Weights of a small spectrogram enhancement model: widths [96, 96, 192], adamw at rate 0.0025.
Rows from block 6, named by matrix and row number. Each number is 128 + 32 x the weight over its row's rms, rounded and kept within 0 to 255. All counts start at 0. Numbers have three digits each. After the name is the row's rms in percent of the matrix's.
# short0: shortcut pointwise conv (model.decb.0.0.short.0.weight, 96x192x1x1), inputs 0-191
short0.7 084:127127127136105129131128113127124125130127129125131129132234125144078166079129123128141127130119178129125127126034103128144126125125068128128127127137110118128128126128103129117127130127129128131133083127132144129123128204127125113127128127130128129124127127146127125124129127124186100126184129130132152128137102102130182172117145228116231127147125051131131145128185182127117120107121039079173126102128137127144013103123157107129126126127124090056031128067079094149115093117155121031108105118088141152128154058111138097133255105126090126128130142124126107128120109064127090163
short0.8 114:130132128151134115128127149129128132130130124193178126131145129099138140153129132181116128125142095137128141128161128129131135116133127097129129122168122165147148128109127127130128129128129132131116129129150127128128129147129124162126128171129128140116131122129129131128128132140132128128118115154109128088198146104063116078140137121143129125094161227128209116081131094171121131136125173133132255143092111129061136128123118152224129127157129128129231203139220130146105136106154134153190143157132165128190184159128198132196112123110128136149129100128139135000151133163129227126
short0.9 102:134119136130125129127136127125129134114115128124128127127128113146042125113124129127147128124120127148114123072128128171136127126121127124100110120125130130146131120129129128130110126127128126104131124121131144125128036128126127137130132128131131133123100171103118116130127125130125130120122071121124234062161139131120121118129130199135128172135128186217090126136160124150080131114184164013128136110105140041126130130129211180112132128118069085152128127100149114133179227104147103131125135092107085097130130065018123129129069140127150184128117178202029130128169124009107129079
short0.10 088:129129128127130161129129128135129128125061131129131127129127127133145131126146129133117069131123123132128128126130129128127128128130130133210126136133128135128179127116177168085127131129126127130133064128127132127128129131130126128194162145134127129128128129107127131130127128131046127127127128081072180155131224137087126101128119127179122130128113205111130147125144089149229155123133133124127134129125149118207225127125174128182177198128135127197215124157129097126128128044137127168126230164123140116200110194120157127219115130126185195128130128172083227125170185129133160127
short0.11 120:126128122113129129130071128074131128127129129131131128128128128129129129157129135129126132133129127127108122128128128127131136127091126127119127117128149128131128107127215129132034127127128126131139127128140128128129147128121130124127114128132129128127128127144127128135128068127128139121219198198133129119129127146129061190198126111127199181093130118117148255119188141028148152188162229156118101136142138147128122132128161130131140088150148153174132133174150128132153129163030130181148127124160020065129163146128048164066137129121137223066157118097132127155130170130128160078
short0.12 092:146126136150128128129126126125127127131127189131130133129165127130127133122134127162121125124178159164128124127130127132120125128125127132128127128130130126131130128128149204098119135126127126126128127124126223133128213129128134127119128123132143204127129127126127125120130127138127153130142136128083137102201128097069185128144160168128255107122148129230197114092176182179126124126127131130223127133142125148130132126151166146157130127138136197119129135124129114212138212135141145128145127109121219211171127129151126122241155138145112107139084128134203127129123136130128147212
short0.13 094:146126128129128163128124248132128127123128136115128129127112127127184070128128128137124128126132132096127127128128127128122129127127126127165128127123129162124128127133135137128127124132126129128127125127128129128130155070129126126125128127129098131124123128129127120131120127148114127128149105172105128126130161166126081129129100118163148123128171132125135138128128075126127124173135155167129153128181128140128126229171129128140128128151166160157198129218212248128148139131126239216130149131255127175131132201134145208058128112055147161128128068128083143123172128186193210070
short0.14 105:124129127123151128127128103126128130128128125130128208130129127136123129142152128128132123127128128130110127126130067125136130128127127130125128113155136127128128126137129130127127128075126128132128125084094128128128126131127129127128128129132198103127126074127126128128172128128131129127123106130144158058093129129135119127134072128128177152105207159128128123104182128127113126152139169124129126216241244111131131185164118134125130122114119134254132188189217191097122112129142209232177130127207088137164144156132116133044126129081190189130126171128089128133193129132132177053
short0.15 147:129113132130128182127038128127128130128091128111128128128128126129126128128127129128130130132139130128126128126127127125128127126129114128128126127129127128127143118130141134126127126128128126145126095113139142127126128127130128120112128129130129127125123128145126122129127111129128128123178076118039123126128186127062134049126057131156104050124148209084125109096099017177168133129186134235122129173127128127129127223133114127127122130127152146136200128180185125100118136104129179237092191238145131150093123214216136128086095129122157120134127052126084197108155127175188150115
short0.16 093:127122135130128128130128131130130125127128121129130141127128113127115127128128118127132132106129161128120129112127128132129132105128131107131129092127126131129149131130129129127131114125130129099130127046127128135123125130120130118126128129126255132117130122127133127124141132122149132143089131135140130140164128129125130163130196003104128139101006124129131129116122160087130135101128155130126126128119128129069255073108131117130129133133149124098134111129128028211108005132164109108128120040124030109197125129141083109140073094177118099073129129156127128083124126142124134129
short0.17 103:126075129150133122127127128127120132114126125122118106128126130144109103120090130090132130129117127149110082074129132150129130128153113120122129118112128128132128084131127128127126128148127132134124131127128133121132080129131126130128131128130129129128124148107089131116126129127121129122074095011128135116132127050129255118099174177110122129126095131238097068127116130178115155119127124106128213088000129105098127130138130147070066173123043123128126135077075109172126174090175076108123126120072118122141128071133126130156064145142101083150129138195086128184098032130084127165
short0.18 118:125132131084125128127128164127128130122128129127128073128128128130128130129074129132132124135131123129125125105130160138125125127126123130124119126130129127125127120116130128126127129137125126129124117128129128053132120128133120128131127127129128129128122162128087127138092127128117127127125171128199128132128075130184135255120240129124138128157128000151149140129127195090128085121083120053125164098126122212126129116129175128131125230110119126127114061121055150177128091155141127034125066099128130126155134090095155146166145126121069102128187177140127067255078089098121121156
short0.19 117:128128130140131128130112129126127128131134144127131149128166128133128179127173127145132132125129128124127126125129129129138128128136129127127094127127130128128127127131142129129124156116128130128125129122128128129130143142127129142128118128129174198128128127130127129132176128129135131128132000100045142124133220111120089001105049129197126115129111230086068083145069039168123121144140129139134129134112090102134146196158143138137127102149117131164157117125145157088129175113104127132047231115199154132090111172130162151110122128127171165151099068161074226107177128162203159127
short0.20 111:130121127126142128126139171127136126133128130132123070128135129126124130130072132129126129132124121131123128127127188130122127130127129133119129128133128129131145117126128128128127124255131126125136128129127131086123118129129131134137126129129127128130134144114118129127096128125124144125129205138142131196123119163128125235144179114129175128127146016103175228111135148108140130114051082053116150057161117230135111045051161090120180173128136127053130085132080133143147061136127152089122113128127147127188132124097113143130248125105061126119174098128154115144096128120139120127
short0.21 102:127126131128130128130132141128128125128128128133129128127145035139128144126128129130130130129108127128109133101129142126140129000104135126125084128147128130118129131129128129129129128138126128128128127157136127129128128148127128128131128132122128128002128127125129119126130140128134129138129102127127155198131128127128122128128129121127131124133125132121128150128128128136127127129128143128126129129134132124133128104136138129130130122128129128131132127128128086182129114115176129130109128098127125128156134131128172087126130131129128117129108036164112128069128130151131127123
short0.22 133:161128127128129128128128134130129127129128175127130128129129128128126129125128130136128116132123128129128128121129188203128128128128134128140128128128132129137144127124128127128127159129155128129130128128128127128127128159128129160138131135129128189128129135127127128130130128128128141127125125093067165224130200153128042110126105127171140131198055156064128128189127063128224128140120118130146128128126127128255218146126195106150132127177165177143128097135128129127133145126117135129106209114200147128129079176127184192150235172119175178151127092199105218129162149197203132099
short0.23 112:126131128127131131134111126181134129129129125077124130132127129131129114129132136121129128129121129129136125128104126126130132128127130173165136130125068127125130128126130129127195125125130124143130128126107129128099128126120131126145128142130119128128127125130129128121127126128093079128136046117129051155126111112073129131058210071110131127017136127167150131060107132203126145137131238127141255104093087180000148125145128114093119131129152129166184128125125116204112051129112100124104094130098122105072129127129122100152009129182096101115123118133116113094062124126097174172
short0.24 110:130126127129126128132128128105125126129125127129127128127128127126111127131099132129131124126131130128127128127195128143127128127125131129000128127131154128131129127121129129142113134128131129112132128128129127126129128128128125126130129127127128129127127128129127127128128127122129165127132101063160128126043128114148131126071129080128126122118101130130128098204053128133113133151084098127116173130125099121084115144210131230164076126128141105171141134101130215097127124125098126093065117097133154122063126128097112149099101035128134170129130016131128122129128079097126102128
short0.25 115:116151128134112120126122128114131126129127134128127128126129127113125128098128129127129150149126134129127000128128127118126128127124127138097127127127123126116119118115138128129126122128127127127130129128127128128122126125120130106128129119122128125127128128128128127125128125125129106128067194153198119126126083111210159189143160139099127171128144055126117128150128152072114113095110120114137102128186148136109069121140118122107128106115106083131085130105092122102123091123129126124126087127122119125128121127125067119054128127130093132107156130123120082127109104133125110128
short0.26 082:127127136131107128128129098179131130128128124131137130123129127124129131119129128129128142126136126121189181129126125129130125127125146054127128127128127109111121210124110121138255134127121125117131129127128074149125129128125131130126125127131129136128134127136134132132129210145130129174158055115126103177131126130101129128017127090125115129073067127123195157065082116127148127113179130088108143047075068130114125126115131075150024128126190134100131130116116126103120123084121085109032125129130146108124151126068144130125130106122131143083139074125127126002126156125101216130
short0.27 092:131131128130131124129149142093128127133129127140123127137140112145033134149128125126130079128134132133128127094150135129127126129130129128119128127127128127130165128135129127127095127151130123129129130128128127128130040154124133134137129131127128126128127181129124128125139127102133131126127124127130096159127124078157130106120128133127138125129134095061099122154094128122122090152096000160131010129145067125200112127125127127110140128119120172096003093084070136128078124127129129055123128122121132124066106099166126105119221255219063084153109129092130128171110103118128006158
short0.28 104:128132143123127158134128127129131124127112204128142150126146108120129153124128153129103135095155129125128130128125112129122137127128015188130118128107127125129135127127127129105129135127133132135150065128128135127116128124120123112127139126130128129121123129133127113137138128127120088127116109116112120126108161219126068068160091000127066132113081191083127122124101078129162128138123128169128103147101129127143136124117063127178128159125186127128130131159187159034120065124129133197123172168184125140054120197134185143114132106117241143129122106095123157087160120168135132090
short0.29 104:132130132114115122121129128128122133128125085096131129130129128127121126142128122091125123131118121127114130125131127130131126130131128123128128057135131121129131128127128128127128128127129127129128120054128129132134124129129124128127133128127243109131128077143128130129129128122128130128152128139141080127126128122140110128136048120127153187139123122015111169131115127159097127160052063127128094129116166126155127103094072128133163091128127112115041153093124128000000074128121126063128129181081197130065134109093135126113225126130154124130129128023195128121134081060146126177
short0.30 117:130126124125128127127129099135129132137129126131131130128128188135127147155129128127126120128144128116195150155125128130136128200143116128129126155134129125120129167132127128128138130127129128134102126129128128147137126135129134130127135119126108114173126129139129148131129129129149137130113151190135138118134113137143122148199127076128225130135221083050125125128134130139067127172044152166131131229205182234144154099144093136132196137157122135136120114175151155128023000180195242144149123154140136186151127144158133129128214129132126105137126132110185106129124126189187128137
short0.31 103:138135129130070131126128128128127138130090128127130118128127133128128128119128126128122128130130130126129128133128126132127128162118128128135129144128124128127128125119127128129128126128127124127124129156126128112127135128128132126129134080140000129128118162142115129128125129134119128111191146209128093130129127156107017141178132042129113134105128133046162216062134123125130137214129182131125150122127128227123177134117125132124174127199175185153190129171150133153128107127061129143128126203138124125113157135071147165153128108131152142110166009101146127129130126110127226091
short0.32 093:158133127125143176129108150129129125124114130038128127129093126153135036128128102128131129129166126127129127128156129127129128127130127137130123129126127255125139127128138128126129129129128127135127121130125129125128128097120130128155129129126126128128128129127126129128127129128108166131134021000110127115125164122152127078112115133181152131078081128082111101129121091133170059220132126094102052128207068127160127127127144121126182135087109126196102125099126126118138131221125126127083170118128131073080061125117079125104123215128143148146087141162085169182138130117157125129
short0.33 083:127125127129130127128127128124127126123151167132124130129130169153144128161127128130149126137111176136128119182135139127128128207153155137120129128131130132127119129146160131129128129130093129198133202129129135129126172131130121122124079131129128125218131127134128190129131123114130130130004105092126127133158127115148156104105102166120119129127052127116078073170106125135081126112125080159163063124089127078134130096125125106075128146131001081097064125055034084139057090126196032078104128128127093122130075127181100123127127177151131129168042186126128133127125101164129091154
short0.34 110:086135125122130113126143102097125128128128081125129128125127128126084129127128128126122124128138125129124128127126111113122122128112120128082128118128109100128102128112119126124113130128117128126130127127093127128127127127128126115128129107128155071128128127116128128130127129128127113127044133142129129013126129163127065130184100125129131130116244152127126106123138115128055130128121154128122131168174239130128129128130110131113129164127073125229143143187207255073138203127161187246222131146167094158233131129127129127080129107095185134128126158124135128124179109130130170082
short0.35 141:127128134119119126124070127102131136127128127129131128128128128138126128142128142127119128131159137123126128126127127115130128127125124128127128124141148125104091127141183143125116143127124129133116124126126128128125222128141125130128115127113129138127122126139126127126128128129128130127048099129129136126127127121087137094128144218127090131153078188190125062128068116187075191048127186127136163126038130086072217122173130173120124120162050102087193162126128012157125206091134076127132127129111103128138125127126128115234000116160116120168113129244117127126119127129114155144
short0.36 098:127128124128126129126128123220131126128133128126132143126128129122138128128129096127124126120126125114155191129123128127125129129129137120141129131129105121082129183128104130126255125127128129113117128132127130152127130128129128123147128130126128127129137128126152130128129159126127119151113133166230127164128128133148068144122121019127127174095099127086155130132129130127128125128098120091113126130065162111155170024057099105194132088127138108129119200129134090114124115055122084129131128096045170051168222128039125123171134022129127157035128116121214128086129149128115141120
short0.37 100:129123110116149135127122118127128129128138124130120173127137129131130129154218138128116130127147107129128127128128126127134133130127116134126125127126139127132126126134129158129126127021135131167117128128132134128125143132131128157137128130131161134130116103132119130129182117127139130122156041133114146130127205136108043083124027100201255142058147203107125179124143065186123138203124156127127187121136105165131127191117134096146125115126187139211167122132200167090137145140081164136127200125185163120099133149110164174127134126091208181139102114135075190121183127078137177096
short0.38 116:139128137128121128127128128109130126129126128127122127133120127145108127137086124109129131129127132129126127067171150137127126127129128129003128127128129128134179127130128128117127131128130123113129125128125128127123106128131124127129130130129128127127128129131128128124127127128126140127079172139201124157104080133182130246131130036081255127113081028130126145188134240125128131130117141129113120125100165127141138110126129105105128131118121126145079154128086129134141094134125078131141071113089128124129149127113088124129142116128132138069140179074171077255061073107084052135
short0.39 101:118127119126169120130127128124129123136127121126131128141126128159119112126115120003128152122125130131126128098127128129133129118129126129123211119128116128131130124137129120126124119128215129142132134126130110126127062128124128130138146129128129128124128127127128129129127121127121128123080255151160130071134119142169127212167201119130158156160146069128124132160213175086100130128084129097131092131148139128125134107069177122129128231129092127146071104101074153133135102128159107111243120095098106124177128075100129161112135125115130128129177254133085111213130086120100091125
short0.40 098:129132129130127175127000127127129129128112128106130128129128128126130128131142127127125125133129127129129098129128126127129128128127133129131120126129127134128131114125182161126125136127128128127126125034128129128128155127130128127127129128136185126127126112128128125129128114128128126117212104158074126112095154133018080086128052124148128084119192166112132124034119019129158128130223128157127127123133127119118106205129122130130126070122237163130185162184173173080156188100042180186150155158143139161114151128128160127128115116121130128122128050127130145087130138070128149068
short0.41 080:125128131133127130128160080124127131128099123129136131126128121125044147128130120128124128129140129131105128096109073127131129127084131110130126127140128118132128098130128129126128128114160128118124126115129146142130091128131129130125168129122144128124125127128095120133158128128137128122197168127126063113023126126081138126133136131131133033129226110132148115127108032128203190072188089177101135098154109126112090206130127137163087129091166198128238129164106127028097127120057159121129125224123129141083128130181160146108124165129093117103255086127113125127107124128122129129
short0.42 095:131132129129160128130127128128127123137241129137127128132187128129134126154138142128124125127123126126128128128129130121123126127139129135128133129130129130129128199159128128127128128130131128153128127129142127128127133144127128128128061127128127126127137089129228129126128128120162129130131006127048130129152129125065125014123039124129127098126077201120130126125126126161130108141131127165167128157099128119129128126160127128132130048147172124085129132127214128129151172119125128122126129072137147158128128130133127068139126128154128130131000062130221135044128168130132146183
short0.43 095:124126127128127146127119174139128127130128127085128124131119127127194071129117115124102124126127130130130127128129129128135129126128129128161130134112120131105131127130128127131153129132132129128130129130128112114128125114128128126129128125124000097125128129129127113128090127127109102127125211129173095157136043111151163154129167129037126171136136048128113123129130200121098128128099099108128088132126133128137127031101054130121160127122105115128030128115102102129098106129128131118130060112019127125129127088126115025125168137166081028128126136040167062131060125122095001143
short0.44 070:125127126129128130130128061127129132133130112129130217131129127127126150120201127123122126111135129123126168122128062131139128128128130074129130126149128126132144159124129129114127137045131128109126127111129130255126127134128127111126133105131132130129129097120136129128203152128214126143128179128103139127143132127095162127184172124117090126203119134129133116126128155126126124122151155149120182138002176129125222129113127141150169128132122095132160129156133087175134124103143119166188130125108118129168068140156144086221126127255126048055121162133166131087130172195122129128
short0.45 085:128128132128129123127127125106128128129191125144133160133128128132128131124141150126143133135128160138125113108149128128129129129124158127125131114142142127129145127129178153132119131109129130130127175078119126183129128141128127133134089139128204145129126119128126127132153128128127130128129120149150143127124127177214068138127085129154255129127139085128128143132131128092120128213123128134134112162206127144196112130130155127127123127124134186139053081128125235126129129136129252125127128075200132154152149128114130241072255102056128200180121125114127128203155115129189128087
short0.46 081:126150125129132000131185115126124130132128099148127128131133127095125132148128135123139128130136107129127127127125118127086126128110168089098129108130128014129076127110129128120127126129130130129144189104133131128121127129127129129126130128133159126128129129131127128130129127127170121125225149142130079063128127125127124137149135198126226126126255128165189130135130127127131127168149230133129150129172120131128032181136127129129127126117140141173173170129186155126131140151083132150128124222128133132138132116133156125126132142127123137132172117087133115184129126131127165131
short0.47 086:121139129150127197133030129107130129134131126072132128132126129124128128047128127128109140127136166127121000128126132127128133129124112142130128115118112121128129126130148126126116122127135125129118132125127129127125128119146139126127127123131132128129128129131124130118128095129131087120124128125124117183133128069124131116079133136128125116128129112038116123203038127097202096098141031127163089102128044109135082205131124029125119086137056129100111138086065148121103124165109106000104127109119127176130168128132127128108174186140102107128163130131130128132127093105129124167
short0.48 140:130125128162129221126003128128123130127127132117132127127128127128138129126129119129128130092177137134128127127127129138127133128124128117153128129134123128128124128128167129131128127128132129144125130128134129127131146129130136128130132128128128141127125129126126125128128133148127129128115116131125130120195157174128125120153129061137111128000106181131148131086143124128137138172126255109128128160125121180129255133124112115129169165127183165181129128147212122146142133130182131184161146141124088127174129149069111127154063092093190128112109129152141145122172153128128241115
short0.49 068:135128126125133129128128128070128129129131126128126129148130127152120129137112138133126108136132123127124128117255128127123125127127127136000128115134168130143157128128135131127097133128127124151132125127125128128134130127125127146144119134126128124126125125126129121128128128126124132128133124128135136132111130143128127127108101095132155118127133126150140125146100126155131127148128157126125128130183130140144153181152135133136090129099190159243129071132136207128141149205128138128127129060127144195116126135087130130135128118105160116129123130135129129239128135019139128128
short0.50 063:126128147120128124123130125124125138145093126049071108147130127134074129124130128099077122128130139146106081071128130166162126128124123158126103125128126124133126013083126123136115131128173126131116128126128132106124042129129139130128228125130137123127124206108000129099123113146131121074115144127129139129126129199127128158128128169127135132115129132116121160132128129127124185125062042126169164126124187087120126127139145140126105186167116124132130131129080147125088072107157119126130129124130126136149152128125125212092127112114128133128255146165113127122130076182124133122
short0.51 115:117138126128127000130255128118138124130135128129111128126129122127084130129128132133153110129130130143124119118131128141125127125128139137101121115136129127138127124128099126125116127128115105132133124124119132128117123130122130115132121139136130128126125127126125128118128121128129128119127134132132120122073127163130131128126144136125131083128185129149155131222122129127148142118164122128125135126134155088106068209236128129151069125098126127168194131152137200101197173124119123167126125144131128157161130154132118156081058081039127146088199110184113124143129103136101120112
short0.52 063:129130133129124140124111128128128128129184166152130160126168127109171142105236135156122126160125131125128126132129127128128128128106128141130138128134134129123129127130141135125128187033128128145132128127138129149129232165128124130136087137128129222128126045162129128132147125113124130126159126132140124128191125109163135134128136108125121166130068126220136135145128163128129046135120187119130129129062130179127116108127118125154131108112166114124093129074127111135129113128114127084126123114089255128075137090099144039232132070131130129112089161127201125129129157110121132171
short0.53 083:124141131130125128127128161121127129128128164128129109129127000129124127124101121137129127130131136128070124128128127128144129000117131130111060109132127128128123124130129128128101129127123129128121128127125127086126128127130130128123122128130129128066122131124117115127129129112137115139119086128188131128126125128146128144098138123117130118124094116139127129166122134105127129031148073129123130000090088000121097128130165133175068057088128052059127126115057128132135124101125097057126124030121120127136136130127148125129123082129101127087126129141121123108105125134113101113
short0.54 092:130122119130132129146126124122134127130194130127128139129130161125133127123153129109111140130107128134125125127132128121112127127129165144128126122125130128131125125124142131125123128000134108141134140120133129198131150131133129126134095131132142122127128006119127125122131125129123127122253120115111130107126130124061126126140117130135255125141130131128129226119162126132148128163135142123103132127129100155145066146108162129126128108142153169132139127072132185108188157193043142128122129093125118112019147066113145130113182139136168163107137125091127130172134130000131129146
short0.55 072:131127131128130143131127127166125126128093113031128127150129127125126037127128128054090127128129131128126128126076128128129128128123106127132177128130094132120138126128126128129171122128209130130130130128128132112134126044127129128143184128126097121127125132126126126128116127129108098126174127137121085181139127097115131115128128131128126126143185128000130134099139128129121118176123126190127129217132125237128126071123086129125197127127131137128120136121128126127024069129131132127128127231114134129090128124183127021151185181193114118140121126040204127128129126124129128207
short0.56 077:140122134128130091126195127126127128129129125202125128127145126149122139171126127125129128135133128128125255118129128128135128126124130104125128124131140096143082127134119127128127126128130123128133125126148127128130127195127129127096128126126129127127128128150127127132128128130219200128130128149129122144029124127076114100123124133126227022124139118032152139166052088133134142121113062203120120130136130104131127145127129113168098110127130202087133132111123127097025108145122112098066125121121230141060128125215111129127129129130130137129128000128137125139125122128131131134
short0.57 060:130092108136130133132147136000126131109129128160134134108158127128053138109114127145145132128119110125083121105149137132142125128126163128000130102129124136119136127124136132172066126127123134125129129127171127128137146129128115136130114128136129134128129130130128113164167126158115129128127109123125117132154131129131092125103117112130126179123125131131133102135124112128134130185134163114114091126173121140197141127075129126118125132116197255156129064138201173084137144126133191140088130122162121061157156126098128130112129129110132132128129103130128132123137141097129129083
short0.58 106:121106105098108124132130106110126127128128132168137133122131127127117153131129164132146124128090131127115129127130126129127143126106128136092112112135160118145127117136129129134097134127131129124160138122131133127125128138130130105125125127141137129126123128123114119137137119081130136104126164160174151127040140151154106125136000126137139165095126132127142114151134106117128139131203100088148050171216146080143131191103133106129108048128116155203104170102167163018151232131114129138129142127135126136108139119046016162026125131111210200129127115129121139193185138068128133028
short0.59 074:108133126126128127127129132100130125129127129128128127126115129127127127135108127128122128122129117128037000116129128129127128129119126123081126110119130130129128000127128129137095127128123127121126130128144129094127128098126130126132129121128128128128131128135000129125127107131100129083127125125113129133138128125055128066124112137129028129128125163119129121127128128137092124124127121115120125127036126129143082031090128130128129128128100130099121174100129089120128128066130095126129128127032139074113175084114127061130147142136124130127051075127162128054130130081127109202
short0.60 190:125128127128128129126127128107128126128149132128127131120128126125128125129129127124126131131131129128123107128126127128128130126127130130083126100120127116128097128128130127127120128124131129128128149126128129128128130129134126121128126127125129127126127127140128124127130118122128128128106156136239117117118023090173178207125190128064131152120115032153130138129128232098072129116080092096128128103122129128105098051124129127134126127124063095092064128053067099149092049138130070034128013068044127101135137068130081128131130124155066126100150159122168018136058092099069105188
short0.61 108:141131128129127128131127176129129128122131127125121109126126129128129101125084153127169126128127143127116089130124128125120128128126089160127128129123110126132119069128127126128120115129120127144132128128127134090128129123127127120122116104128127128128125128128115126125113111128127079102151182142107121100127123178114128217204151112121127110150154091201138183102173161051128128130132196173127152088177128181101107150178129129092157154140158177112147116203129186234255153237124160218226113150204012181134132128132133165126127117112126113127151138126129122195121127131128127107
short0.62 115:128127125127130127129128131127127127128128099127127129129128128130128114140115128108132129126124127128095129103128128129128129112139127123122128000128129130128129129140127128136128128129128128130131129099150118105128128129126128128129127129128227126120129127130127122126128128127128128131076031075062129143130128121083126000096028178128098126126087220113088074142122125169111139123117093128132060152100127005130111104123123124111128121177058096116119145058128101129113144111136028128121128089127129122108128106127100105128128186137142141216000092128125133096128126125128119186
short0.63 078:128131113136127126128126128099131126129128142128128128125129127133126129061128143131132130126130128127104000128127127125126125127127118128063120128128127127125124011114138128139034120128112132117127126128136133128131127128121125131129128081160128131127126128131091127129128000127128131057163094101130082127143121064169135151079142123126147131133088070131153129127127159052125024143141128116148097152167117175127128137209135133148123120126158181153093128091106130133158074083047123071127121100176127155100191123126111133123127111141123121127174152131126124224124095106124137131
short0.64 090:124129125128126119130127120129128129128145091127127127129126131132113125132129175128131127131129125127119127103128128127134122112128128120121128083122129121145128129129116126131129133116127125128126128119130123127127128127130129132123127124127255130129128125133129126125124128129166129131128124138116152026145128092087149147206201129129124168128130133199131173104210239129019128109129208102172147131120209124046111134177173198135171126150100104120158136127149124221126085126168129138186116091137084128140127127131124128126117116140128136118126162151107115076129127128127176129
short0.65 105:126132131123128128132128112129125127128150128087128128140124155122129128125135130125129140138100126147203126128129129129100119128196135131129130128133123123126129224125130127127152126128129121132129128129126130130133128129118131127132127130126128097129145118121182128127113134102126109142125117118125129121173136120126128126130192124147137183072130143166174115105131124198065114134124228000126201129149129171109135022148128129130187175139123103202143088126152142127126128167255134128088132139065136114255120125021126081145093132118141107127103162196128131097134131128133182148
short0.66 075:122115090129127133130127129132135125112132132152121128065163128016143159128186156133124138128094106124130128131000128129131126128131121126250126128121131129130127127128129128119128215128128126158122129128130127128130129151124137132140128121127128178128126128127127131127128127136127130127125121125126131129131132124129123122128131217134184139152141130131100125165168125127129150127128141120129064135132129085145061233130149105128107053127117246132134141125147128127221204135000131163136130106155119133025143125128155138104135158082129132131129130138068131177162132125129138128
short0.67 069:132128131125128125122232128232129130129128130129128128129127130132130128144129128129126128125129134084134137128119129157127126130135091132136129132129069118126148130123000105101231127128123127128123129130129130129127003128131128124126196158131126126129128148134129135127128193128129083129122093124156066125128108144138131128084128108111131114126100112075138131133080139123122125129126104170131146129083123128130129125136118134149058139126135134081123140127096134139000000128129124065131110128129160129160163126153156138134128110127087122130134118097166104129101125242123139129
short0.68 096:129127128129129128129128109187128128132135098128133132130128128124128129128134126127128125129123112130130210128071128129128132130127130127169129128148109095127131159124072127123192128128130130129128129128122128142128128129133124128176129128127128127131132128128132130130129137127132127129254124131120074127128127126127062109127119131140118134139215125024143140037124041124119091255104094131127147129151078222126104127121106129127131127126187133120127132123127161078116130129080182118129128255128212127099133113125135129126224139129090127127132012053139127125129127121204141128
short0.69 095:120122133132125124133135130086126125139127131128143126118145125133000126128123132140134120125127160131116126127153127133115145126119127130000127111126134136145122126130132128166100135129136141126140128123145129127122119131130128153121124113124135128126125130132127119134128127111138129126143143138190160125078114132113126199136125122118129178153103129117141188090132130127118236094124127121074193053069132128123124096027147147193121070130158094038165150139133055129128126051131129134132109118101130129128193130083158135191143006082103170103126088119132111070119153122121129091
short0.70 104:126126124128156129129128131126130125128131135138125128132203020133128128138128129138142121067122128130112128125129114130139137052124118135128116124138129154130135127167132143106128129130135132133135125128118127128125115136130122108149130150130130129051112131128127086124143128128128128130119141127126134017129130126126198126176126146119144127128251129206085040102231150129102114128162195132129126193233210128130111150139127162090129131109109130219130123138130149126134119131185164205214130128134088153126102130226128109085123162151129084133109212137089130127131129168129074127
short0.71 110:136126129130132128125107128110130124128128130129122133128129127129143128135130128130132125119125131104122127130138127128117129127129117127130127119127204130134135124148229170128100128128133121126142129089135133129133141129124135128117124122127158121127129089127129124128132123136129191125160119129128132142085131128140073128099081127126135108120128127000127171160101109095136129177175115153128018128120135127143145205106147030138112048127111189171114153129128130114171151077000112167130141099135105110110128137129030162076123124130174218125133125127064134193144129060127132011
short0.72 104:121124084109140132128080126172128125128128119133126163129128128111226130129152125127130133112130104127127128128125119123153120128135130128178127127127123128126129128125129129126134134104125126129136132127123126130140148122105129122168127125130129130128128092127127130124131123130112112121202121127128175130156132000134105129130126212131207125215177122083125180137128138121133047138135126158146131184139151104166123255156178129140207100126129087128119161124118043156120046087016149123171128092153118182076085126153177125122129203135129123127103078128076139175196127088159126127
short0.73 114:133122126125129133132106127124126134126131125112125128119116128118128118124128132126129114136125111130112000118140126126124132113128127124126127114124144127130128118122161129129120128124128129128125129120125131128122129125137127128114124127124137112110117126112124105122127119126082126118080033043136169186118122129133151103000115150111018124126147128149184098099082127187125129127130065014133159122160163065038134123134038068166084102048128070130129138103127126102102123126177109097092113112098122131130130129079106091126036098101135064124124093190122127079127103057122129105
short0.74 075:138128143077130130125127128129127125155130127134135137126143082138110129130133135129115126126128143135096128067129090129128128000128129128129128061135126132130130129134125130126129133124142130149129114081112128129123127144137128130130126135132208130051129126127130069132158129128153129131091129130128094131057125139126051149085128021123142126091114121111134124126062130127135132152128120128128058119044133133126127190135132070130065111128131158140105120134126250100136127136037089137126124132165048150064162128037097138064128102135170124099150141105123124172113028095123128088
short0.75 088:127118134123131127124129111129128133126128126137131213135128110127125130124133138128127128128129128132128129106130127126127130097125136125128128129132128125137166128121128128126128137062130129131131125099093127174127126132130121133130129153128247131128128117101127128133249128115131128128105098088142159116110175134176072072130021166167097127057105181137129118124107052126128129126127124129129116133184153036126081128167121131128129111128114124148130152155160140101130140122126164158129170130238065113155127172130104142039097132026142236127123070130036164103178134139145142038
short0.76 087:133130128127130129128127128044130130127128127128123128128134126130030161127127134130142109128128128146117127106190143133125129125125127129000127117164138130128128127128130129128087126129127128128126126125128131127128115140128128128147127138131170129126127128126128127129128127128129152128129034125110183125135218134128064074116062121240134079116138185092128130128128050185127121168128131130074151142140125136157136147131194130169120133127208154200174067137161165127130146120130173133100220122176142128178128153129136174144124125106135131130120096255126196123159131129187161091
short0.77 093:125131127128128126129129128128128126129095129130130061128129129128128129121081134129129125128143143122128130128128128128122127128126125129125127128126127127139126129129126107150129128255126125135139127129127127008130128128125130132119126126140118129128130178132119131127128129128129130128128124130192156139153113126166128178126163129101132118107115085127128188134145202041133118057131127139132122132118164115131132122132150125145130128128120109121067128127060013209104000094134127068132112109131075128161128139156104127129127131172125152116129155128126113118127139176128133130
short0.78 071:153112133129127124131131127128130129128092127128130130118128128125130100128130133127132143123134142123128133128116127133128128137055133126156133128129135127140128070128125128129129119124157128128168125086255131129124128127126132131082128126129129130131121127255126110129129132129130157091135103128126089127128126123119110130096144129127133128129034124056139131126076092126159127129101119148136060102118000128124147132109139126135110125170135185027132085089061071136072110130071073024018126135125129077057128128128134173148128145133131153131130015129126132124113120130135169132